A small image classifier, trained from scratch: 7.5 epochs.
Rows from block 2, named by matrix and row number. Each number is 128 + 24 x the weight over its row's rms, rounded and kept within 0 to 255. All counts start at 0. Numbers have three digits each.
# fc2: MLP down (model.blocks.2.mlp.fc2.weight, 256x1536), inputs 1139-1205
fc2.192:175065113175114149100111131138146142176091126122151146089122099119130092098085145121139103147117097130138127102104158135190112110143148113162116132126114116137127132123117134126143132114125090111161162
fc2.193:113177109116133144112082150128139130111134097168069136129089127139101093124108117125136137148134120125144108122158120114133130121119094133126148089141161102091132084091100106147093116117158131107141099
fc2.194:149122124096113120121127108123123077108178114126173133129144113115116076111117133153107106153121138132164146120177100110110109126152115118133108118112119125143094106129136134127137108151123112137105099
fc2.195:153074121054139134166120132127128124143161123148125150173162126127121089126136117135137114136169141111116132102128143154140146186165126097105171111115116091107146100131123117148162134113108150146167144
fc2.196:163134146117130124118132153092141130135152137139127154178126132167149155125110136109116108122136117120108118121125129116152120149110108121141111120094171159126130114100130136123136102145111141150124111
fc2.197:159178139127094130125143129143164108135154114115128114126147084163148112141126115135128100119135084162092124119111091143135131120220100132147193110108143139132124146137148123118196119155117160127113114
fc2.198:138118115107135116087129113170094101131110137128123125142118120138162144088150122097156110114129130124154099107142130152113083119099114125126128129141090095133106134109105123098135096129149132113115146
fc2.199:136158118130124140090122123121142140154100105110123187112107153120130145122118120127078126172105125174119124132123141152092127128164126078132143124145093147139130126103155102133146115133151097120127111
fc2.200:127115093123107105101107136123110100105142099123120102115106108131142133205075110121120128123131099116110136151122109129122134162153104164168099113114093105099121116102106111139138131075107123143111113
fc2.201:098106125144126119104149107083120149109094131130146124128093129128110104124112146129139161156130113108135120116148139103097137123091124107144090122150139108094124127073116117123051137122136152142124115
fc2.202:133152114126158124137166124109119113116155156140073141145139127107123104165171078103109139122090113096138105141082106154148110078103138138101133143148143142119124087127141111125146199093097140121083128
fc2.203:155132173134134151152133121180110148139142130168078128139113140103139118117139124153109110154093117102154117160070157145118125139089159152114120148121135125146149117147146134120119085103136137163090197
fc2.204:094145148080096099111103134085090146103145101129127163156115117198098204123146127119116128126153117145119107113121143100107124142118118132113146083092103136126111148103105104141077187136131154114077154
fc2.205:134162178139135106154092134109133138145106088102135132136133119145126097115092156132160126146116134148131148147164148113145141134102117118116118126143141116140146147127093142155108142113113133110138137
fc2.206:094097154143134088120111136137117112127131141142138147161158111104145148113144147117111123117147124101107156137139159119174139164110165124178149122118092115161142127104117150139105110168096153128151093
fc2.207:115152113163141112113154117144158137105113173128161119149118150138161117138113112123105142076153169111128103156131096129138143122197096151141134098147156142147102074137151108110141120145135133131158133
fc2.208:076112123127137112124090117113161106127166145147105091150157112128147132106106121123143135130108141150134138110118117116102094110098144119140076138144097129111089111150146144126122114134130095140112116
fc2.209:114106127121138092156155145128120159096145110164136168142114130144105106085154136127141187129125152133134114165098125147170158119088127139155153152132159110081146160149123103121139152155139113112154139
fc2.210:124125132138139133140154110119132136110177094125135110143108133140121104122104127100119117103119117123110108115098092133138102116132084119123118108107121129126126078159123114132113059126115133129107138
fc2.211:170091104149143109101077104157152149127156152188114116107127077117122121155123121085125136149123112093135117103149105143101077102054184090147118082148120121150144128127157126103129122147143122132142114
fc2.212:086127136114157129123118111125190103099151129132122154137112110141115128091159080140106108112127111127133145112108144082153117130090135148111131124127133142119155135121138133135100093149120138125143128
fc2.213:102099136106152126139135158120131140136120132116116098109137105171088137134128098116084144116121114092122131167147139120141158115092117110159134136148153131178148156125128151158119144096111101178154107
fc2.214:155131154164127118149115110111142150115102142115140104109082138169153129129102125121155133113135128139156175106120117159168140147183146179094132133179104148127129159159109120139184099113157140166110107
fc2.215:144103131122114144152181142128129109097131073109086118131111111177111090135113123120140145091124135092135090094103111137117153120157110113100105147125146123133101114102112166137144179121109139080084126
fc2.216:111081140114124119163147137126139141102126108128156120111127139129091141160116156087150118122131089126125098137133088114139149103089108110123146123126136131091129104139140113100068180128129125144111128
fc2.217:097173143125095132164138148163103115125134073147131117096148125100153106099135138137091158123129159131089138142132152128121135166199117133161114133141128130181121188127119106145119125133140127136158093
fc2.218:148141101115147106131108133121159120099139142130171097114153130130156092121138175161171143111149174125111137122129123129139148127147137132149129159153076103127124174124079124141114127110116143117120089
fc2.219:107166132097135153147168112111136135135077138125136151155130099135124099113144097158141148140193114087158126138106117133120138127110114179142102134134127135139119168165136137152132098120124178152140093
fc2.220:096122123133163151125116148118148172123125112139102123126148149136116108144122172134107160138159138119115142099141119162154128156141152130137113150185090122145143144140150145090123120151139087110086062
fc2.221:100129142119129143158144146139151139164055184120130144136135146094141094197180138118166154128141149092135142119147164146108173079079154136153092145146112121131112168145146144112098127151156113154112162
fc2.222:106153127141119153099124129168119150124164107059129131141136126097141102121149123135108108121141130128108127120129105123106123120169159096171138120123098142101114141121100178084135126071120097142117119
fc2.223:153131136159119139144137141116092128149152142142158117139155144142112126094127167130157135126124143148141150137140145136148105145175128082148122119152129140113100122148111168102160047150107118112122086
fc2.224:129151145183132137081137140133131108131160132136162136157106133100114124132098137152153151123119141122170123130108172123147131158156128141134138117116134146142116147116102120144157148109125125116135173
fc2.225:100141148117160106106175160154123132166136140134151086104131141117150147113142174123135125106107141126124146145159128138142143109147093129150123122145117132138135136136108123095128142186123121130144121
fc2.226:182144137121089119119145138123153125126123118129134153127116139091122145116139125133160115111157123165092102162147166104161161122136126144138125115150130116142095177132125107124153125136143101120186165
fc2.227:133148104092152143145122126129131155124176135125135138079107094089138122136124130130159103136138144143140121141156142135127094123128106121157083124107121138136110124139134151124186139134134138112142153
fc2.228:177108130147144115119171155108163166118162127153150110105122133125160102118129153150126160127132096146142128148146131082147136152168091111107137157108133122107100132135130135159141135100126127151171090
fc2.229:124186132093130147127138142128126138112113098105104125125093134138134122067141131127132098111123123122131128101160152108113089137151133151140115124151122130147124135156144134114135142123145116106158194
fc2.230:101141114086149150119161148122127117124114110136129126121115129099100143139140118124100113121129133146114115134169113121092131087089138158107130130141125142119123130101132097116096129137142095136120135
fc2.231:112137113079155119115182138148100113112125115097095125084131123135092106103116134107139111140118148133115147112132124174146134165134182153106137106144149134123108126152137146092124124140139153135132161
fc2.232:130172100159143122120155148165153125132133117145106096105155136148127124114099125118128143118112119126129129166142108155140146135164135149156103167139141155144102156169117131121153145154100093123104178
fc2.233:151118137122116132140119076095143134109159102146157120145127103145112150124148125100129104110068109121114099125103119133135101125061093174090149130131142140116115132133128108095147126135090160117155123